Rows from block 7 of a small class-conditioned spectrogram diffusion model, named by matrix and row number. Rows with one number belong to one channel. Each number is 128 + 24 x the weight over its row's rms, rounded and kept within 0 to 255. All counts start at 0. Numbers have three digits each. After the name is the row's rms in percent of the matrix's.
After each channel's rows are labels from the 100 clips, of 14848 (inputs lightly noised), where the channel reaches its highest value: "responds to" is what is common among them; "peak in band" is the frequency band that holds the peak. Only what is clearly more common there than usual is listed. The data: simulated modem signals in the audio band.
# convs0: first 3x3 conv (model.mid.0.convs.0.weight, 96x96x3x3, each kernel summed), inputs 0-95
# convs1: second 3x3 conv (model.mid.0.convs.1.weight, 96x96x3x3, transposed, each kernel summed), outputs 0-95

convs0.93 082:142139141115090154119131128094117146100107099099114151126099099129112172126066109157141140139139143139113119122144125128194142141149099130104132147086098131172171158110128137118103101134129117147146112154078077148167143152137109137133141151141148106096115113110165142119128091122174096151
convs1.93 102:137186094167123082103162167096149114167130146136129136117113106162135137086110134103118101099136124153133077131148144132087139090113172146123120087105140150103155119107105132102174134142156110142124125117172094167110106137112159105141128139092107130157135121116129093132149108143124136163
responds to: carrier: 4.5 to 5.5 kHz; strong noise; FM speech; 2-FSK
peak in band: 2000 to 4000 Hz

convs0.50 086:114131156104163148100125127132106106139158132140136165095113086126100164140173146150131093117103123108121125106131114146128153120110135174144129123138120119175160099112122180124155116102132162100106107122113121104146109103088201114121139123137138124099153133145146134160104129185153125068
convs1.50 090:125092163124107095132152113089120135139089118142149112156141134113131128116126164124138114106172152134126122143148161118145122113148172139131183136113124115139117157156169110101132113154118110170089125090112085142138095109105104106140146075127128157154166112135144128120083168123096067149
responds to: burst; carrier: 2.5 to 3.5 kHz
peak in band: 2000 to 4000 Hz

convs0.46 086:131113087112099121109116113116101116138136154120148129173140155130138135136100124094115089092107125126173116129143099101120121138153130119151140087122136094137128159101142164132074152110162097174126101104165184125092124104117135167108128107112083088148150166145123147149124097122096111097
convs1.46 073:127080126132148170160125117097122094116158104120121160145148158139139154103183117134153138146130170126115117102132116142093093159133164107152147147125127164143106117136143146134175129119119121153102085133109100110106138127090097131167093130147195133147125124135138201126121129161132129138
responds to: carrier: 1.5 to 2.5 kHz; 50 baud; BPSK
peak in band: 1000 to 2000 Hz

convs0.41 110:118146124159140146141140119108115143117120121149129132162079141140154144124154127115126112148127180142124145109142167129091103137111102161119109149102124129199123105155146089094090129122143141138110110134108102090132131136139130153102121073097166166093165114109084108133075172126118158130
convs1.41 114:155169106118120146100104161158152123176127140118126095148117081165110152119112118129160107151138143123159104136119134110176150143121119142127109112113155117089082109051129167111145147138104115152160121139141170177135116098102116101148124107128115084157155123126140100148150138151139108136
responds to: carrier: 4.5 to 5.5 kHz; 4-FSK
peak in band: 2000 to 4000 Hz

convs0.66 103:101133124149131158174170097126161146158108122116146117116106144090133125130164132108124164162143152134116135154123140133140135182146113101136137118138132128166155149125152127123130118154126157145125096114094124138090155152087123115130165096100138098090143105119038127150083139122149147087
convs1.66 093:129114139108126106097096128169099152114113148109127119161161105125121135128133148184129138123081156121173139113127123130171120129124165143151094124112099106169114087087124133113136141174155079145147108153132148132144107109170080093123155167116172127148121138114135151162151133155123093140
responds to: burst; carrier: 4.5 to 5.5 kHz; 800 baud; OFDM
peak in band: 2000 to 4000 Hz

convs0.90 115:152108110105117154128129102089141108123170115150116133143122135146145146087128132109113108087123129077096134141098135091128161125104124142136116162115116112142140115108131097097136124144100155160162152119143169122186117151122166155138120066104113142112139094113157116121152075123095088084
convs1.90 101:104124111154136121097129161163174133120108112131118135138084177129128157130145126135135145163105089077144169133156199128079142124115164113097124126149170123062124149122128122110103145137170151107143137121149107155140130098138123134168130169131130125125140148134146135115107174106107117131
responds to: burst; 800 baud
peak in band: 2000 to 4000 Hz

convs0.28 097:173139107158127122171131157127118100133076124121137141113159168092144146120189099131115123088177131126138121152166124109151108137111155098147102125109127136135145099141112112147100169127122123134119130152158156128138185106119129098137099153103139147128159128113150134127108098067137185143
convs1.28 083:118142177093110148137138138111134112101149129115120115151166093135166121100102163110124120138094123127136149148115105172132149148123168149127167129120120093098139183103141143111147120136125144120142174133153094136113150133154097147093113096118132136136122127197135089084150095154119084165
responds to: carrier: 4.5 to 5.5 kHz; chirp spread spectrum; FM speech
peak in band: 2000 to 4000 Hz

convs0.6 119:125132099152107136171107166113147133109133134134108156145117125152118166084128095160153115105128091117118107147128104119071148118121118129154132123096132133175135123126139093119115133088110113113141182157158102082140108136185165136120142120176126129106089118093149150113126129119070128095
convs1.6 115:136123150105133104096178147164142125137105117131145108095104111152160099141106132132140138186116122112150138094128123153122146124130156141142123123127140118099164122101095164068090076102153148120138148134100100152139113121097123160155061125127127093130146147144122073131100133128132099092
responds to: burst
peak in band: 2000 to 4000 Hz

convs0.36 108:120083103084122125115085149098066133138110131137118105119142128114085089163129129138113144132121139123122100173119161116123128125137138156140126125142122106159124172134160137132122115160081129137120168152141105129115165101107140115134129215103114121148115112141114142092172108142171127161
convs1.36 104:151142142143130184142105102134125158136143097130135121144110091172149162129093111076137139125108130114148130113131078148143138138144125133091163126123142169153100072131101092125180144119125065114114173161135144172151133139152122128109169115125136123147112130095136119133107096108117119160
responds to: carrier: 2.5 to 3.5 kHz; 50 baud
peak in band: 2000 to 4000 Hz

convs0.32 094:139168131138098166140155114147110182146119148080122112136129122131110088147102138154146141128135150084062137181108117143098121115143112100107108114116100122163119126108128140105114089123124088154069130144152123189126098147146138131141120119107126081147134159138141150113115105151164135116
convs1.32 078:098147140087083137130121138108117125120092140140113132143131115124141148095110080138114144156074121141109127122152124117186127096078128130094148105129129108139117167118136050166135108061137167153127118096139080096156110160136114135111131119106123145109125119126121123139165111101137117129
responds to: carrier: 1.5 to 2.5 kHz; GMSK
peak in band: 1000 to 2000 Hz

convs0.81 108:169139141118136122090158143119101150119125138148136093156092123080113112118127154147097149108114135189151083149142128130131164136086108106126118107187106108130152136160111139124147096140125090127093121099050109112101138160151144115112122113140134121118151157099109123132139109140163101152
convs1.81 116:107157133130129144157128173127127121148104130146115136136125182167159109108074156124114123120112139151120145113141129116112156090109127147124139133122115144099183066092132175136133158142123077130125175156154112172161099125121147112146115153127135135129095133123126132123163091113074119171
responds to: strong noise; fading; burst; AM speech
peak in band: 2000 to 4000 Hz

convs0.68 094:101143112157167121118143087124119151096147095100114130150174101105123090106098146165148117105148107127161113139114122117108106155113098103148095108085126151120133138126149100109142107118160134113121115128123165124111125161157079106153150082110135158122158146095082157091136113129123096182
convs1.68 105:087091125147111139124155139136159138143105137114137119156096098126102173138165116177111130163112117113132108153159137087133092118108139083096171099146112094125116134093137167104118141164131114134121145080143066118149115121144147143145126111097134119150127134097133097086122162104129150088
responds to: burst; carrier: 4.5 to 5.5 kHz; FM speech
peak in band: 4000 to 8000 Hz

convs0.7 106:158118117086136133147149119101096095113108124106162109169127102127108101135157129149124141099130119158106154160132147109148116158119150161106151138153124130106125109130132089158117125140098161147112095190150100104148133190146096147128124177148120097112089114123139154137141093107117180161
convs1.7 113:099140171123097140145119158114156155138168091114118164082153131135142103093075116070146144154133145098153137117134131154130134130138137136165148116129128131141164126170131096131134107152117125114111174123130161159127135107111123140155118186143127161130125138150143109137103106157073071123
responds to: strong noise; carrier: 4.5 to 5.5 kHz; 800 baud; frequency hopping
peak in band: 2000 to 4000 Hz

convs0.75 104:148136145128145129156130124110146054144151136159101104112105132102145119139179161101152134181109109125112154101124109138096170148131160156105141089152120147124135156133093135145112138110140157098149153150099083114100113161142129133110159154128104093117134154096114088089097156115151117129
convs1.75 095:132131130153150109164113159118067127097100098153168138102115135161136122123092128141181136126146101084129121123146173141156164139147116118136120160107101164179113128124142126149142154108107125167113153126119143085150141081088142150153121125152161108124111122147089125128150111130088171132
responds to: fading; 800 baud; frequency hopping
peak in band: 2000 to 4000 Hz

convs0.57 094:095202109094133101157148146141092176102134100132124147146123100120132153085106114115098139160086158084141122123117103106110113110094120122137141153105129141159134120131147111075088155113168141132080149104141104163143098134169091136121112105140144140149104122128119108113122111158123129138
convs1.57 101:166118124128140160083175104115187139137138146132108179158134138136116161130132152106073101092142117159116105127098118118107138126188117131131121110155151127138092140114112154110148153147083106142147134099139157139134107104080179134145123141141100094143135086142139120162128142114162132128
responds to: carrier: 1.5 to 2.5 kHz; 100 baud; 4-ASK
peak in band: 2000 to 4000 Hz

convs0.10 084:136102122133136123088096090168128140127147116120126141103130143105134140113108106110102108142157144104106132139149123144101179097129105149129155118146139147175139101130127064123097131126084143111175119121169119148122157145148128090146158119159122169079119107146159152111144071146180122135
convs1.10 077:118159115127101128148157169104143067126123117113129126140168143127109063083108161121116115089118113185118085132124117121111129115112151106105141118095111136110128124141151121139123172139126144153131097153124127100151184112131123103147118114076122137112099151091140114142149128088080136096
responds to: strong noise; carrier: 2.5 to 3.5 kHz; 8-FSK; 64-QAM
peak in band: 1000 to 2000 Hz

convs0.43 104:109156138147139145090104152111088135151127102125106127119127142098147127098095164185127117116098151111157185152142136093119104124134089124171130125094169129123131117126123180107098130136144190125132117103114162116121122103106143122165114110110124118153118151169177165150135137143126088140
convs1.43 116:143114129087128124137135105121126126130100171103167108151134139135098105142166127092142084120119133174122073144123091119150118156151168127149144163165107142104109156126147180140142148101161142163083078101150075140125155119113131116110123104140177109147128117138088145132124119126123122145
responds to: 4-ASK; on-off keying
peak in band: 2000 to 4000 Hz

convs0.2 083:115140113126111111162151063157098132114145108100119099120133128140129124097136179134080150135102167127084113130141147093207106137125133124159128110125152127125098160111144147137093109120110120142130114134140131121097165119147074136159094110128134115113118148149153171123125138071131162143
convs1.2 087:116163142134153137145120168100126137134117136161116173139163149107116123139103154184123120108106157130141142172172155152096122109133097134094100095128145141111121087163131176128148109122105156137155156098123116179143078162110139087145132124125082139124115126164134119135149115129156098094
responds to: strong noise; 2-FSK; 8-FSK
peak in band: 1000 to 2000 Hz

convs0.87 108:139102107109129152188139084116118146144123107109102109156095124127123115174137087094103140135155138131101150114115135138198119133113105139163128111144125110138156152162139098082120133115116092137154142136145116156130148100149103121118181108167132175143088117084115143140088136115141106124
convs1.87 084:121188154134125098099165166158140145130107147138107158130135152105135109110094158124126116102154145107105100142134136141150136134146140158188118114135125115092128133126098129127132113082172153118103118094124122118126152169097106109159126178098131094163144142124161144124169078129154139087
responds to: burst; FM speech; strong noise
peak in band: 250 to 500 Hz

convs0.60 079:107132068137129137149113104109106111096121124074140136151141114148131082099154079112145131110109147122121121144148161118097154113125152089138151110151133166075116130128138112131156148144104152173129187126146133121113141089153152120158094124087129099160115130158122096125143116085145144159
convs1.60 091:115132118131108106104143148153123085120160132161112140089094138109133136107133114168140129107152155129118150129140105148147106125094176137143103111092140113102171102146145114135158145114211147135107134115115121126142130161106101115082155094156163153094099136124120136102108116182127087097
responds to: carrier: 2.5 to 3.5 kHz; FM speech
peak in band: 1000 to 2000 Hz

convs0.88 097:114107100154152109102139147136156086133091138148148116127132103118136131156156108133112104116115091111157171139148137136191147147143138100116105107140164151140096078113094119132120117110123173106155152159160139072113139083126115158108112113130152159132148187112147135131167113155118128110
convs1.88 102:137146127142114125160132093110103137105103101154131139099129120137098107146105127108160148114119142117111090117139157151137152136111146128166134135133122135141193158154160118101106112141120125132135131118141146102186179168157136156080118129126099138134101083129114142145076188109071147130
responds to: fading; chirp spread spectrum
peak in band: 4000 to 8000 Hz; 2000 to 4000 Hz

convs0.58 122:130141141137130099080122098130154150110154142123145109132127140134162126156154116115160143166111086125156109149103126131192140173101130100136136094112153164137134125136108139140173130141130134161102073155149170139149143109145181128103111099111159137082096130161127126150080121115148122152
convs1.58 116:120138099142125183148155128120119090132149119143128119135099117116095151132140130135123119110116159139127132126135122127093108099166142107143135126122102120142144101189127078154062156154137115134123181118127131131123093139097120156106113129154082145144128143086127166126168145140048156135
responds to: strong noise; carrier: 4.5 to 5.5 kHz
peak in band: 4000 to 8000 Hz

convs0.80 097:116122143124173114109125156156093136111129126125105090130136107173157115082056141132111117124095151129110143127129099124152127074147119112154165138090133107118100138142174095081107128139110142127126183119098127133102130107113142087138145152124107132126095115101142117123116107149131105061
convs1.80 106:177111105139114123119113106122124095104122141135121122132151137097130106141183128112111094128110119130115110133132130092090111139103120151098122154117157116136137086124060160137101164118080164118115048115100134103161147122151124104103149086118162097112145112132127129082144144127138154143
responds to: carrier: 4.5 to 5.5 kHz; 50 baud; 4-FSK
peak in band: 2000 to 4000 Hz

convs0.42 097:121145175141122112148095100144134120135161130142152109131088091154139116097121125112133137177140166080116089090093160160142116121155157103117126108138107167132127093153115122071107116107151169079148151128123134126149115119112079153163140135126143124117110144135134124128119105184097153103
convs1.42 101:110099111118122135138158129128151096162159142179106138116155149090088162129101131128133121133107134155132128139123174074134090131111102188151142153085159140122117146146109162108101140147130166144095166093131156111141131146164097122101144154122103141145112135110134127113120154111195118125
responds to: carrier: 4.5 to 5.5 kHz; 2-FSK
peak in band: 4000 to 8000 Hz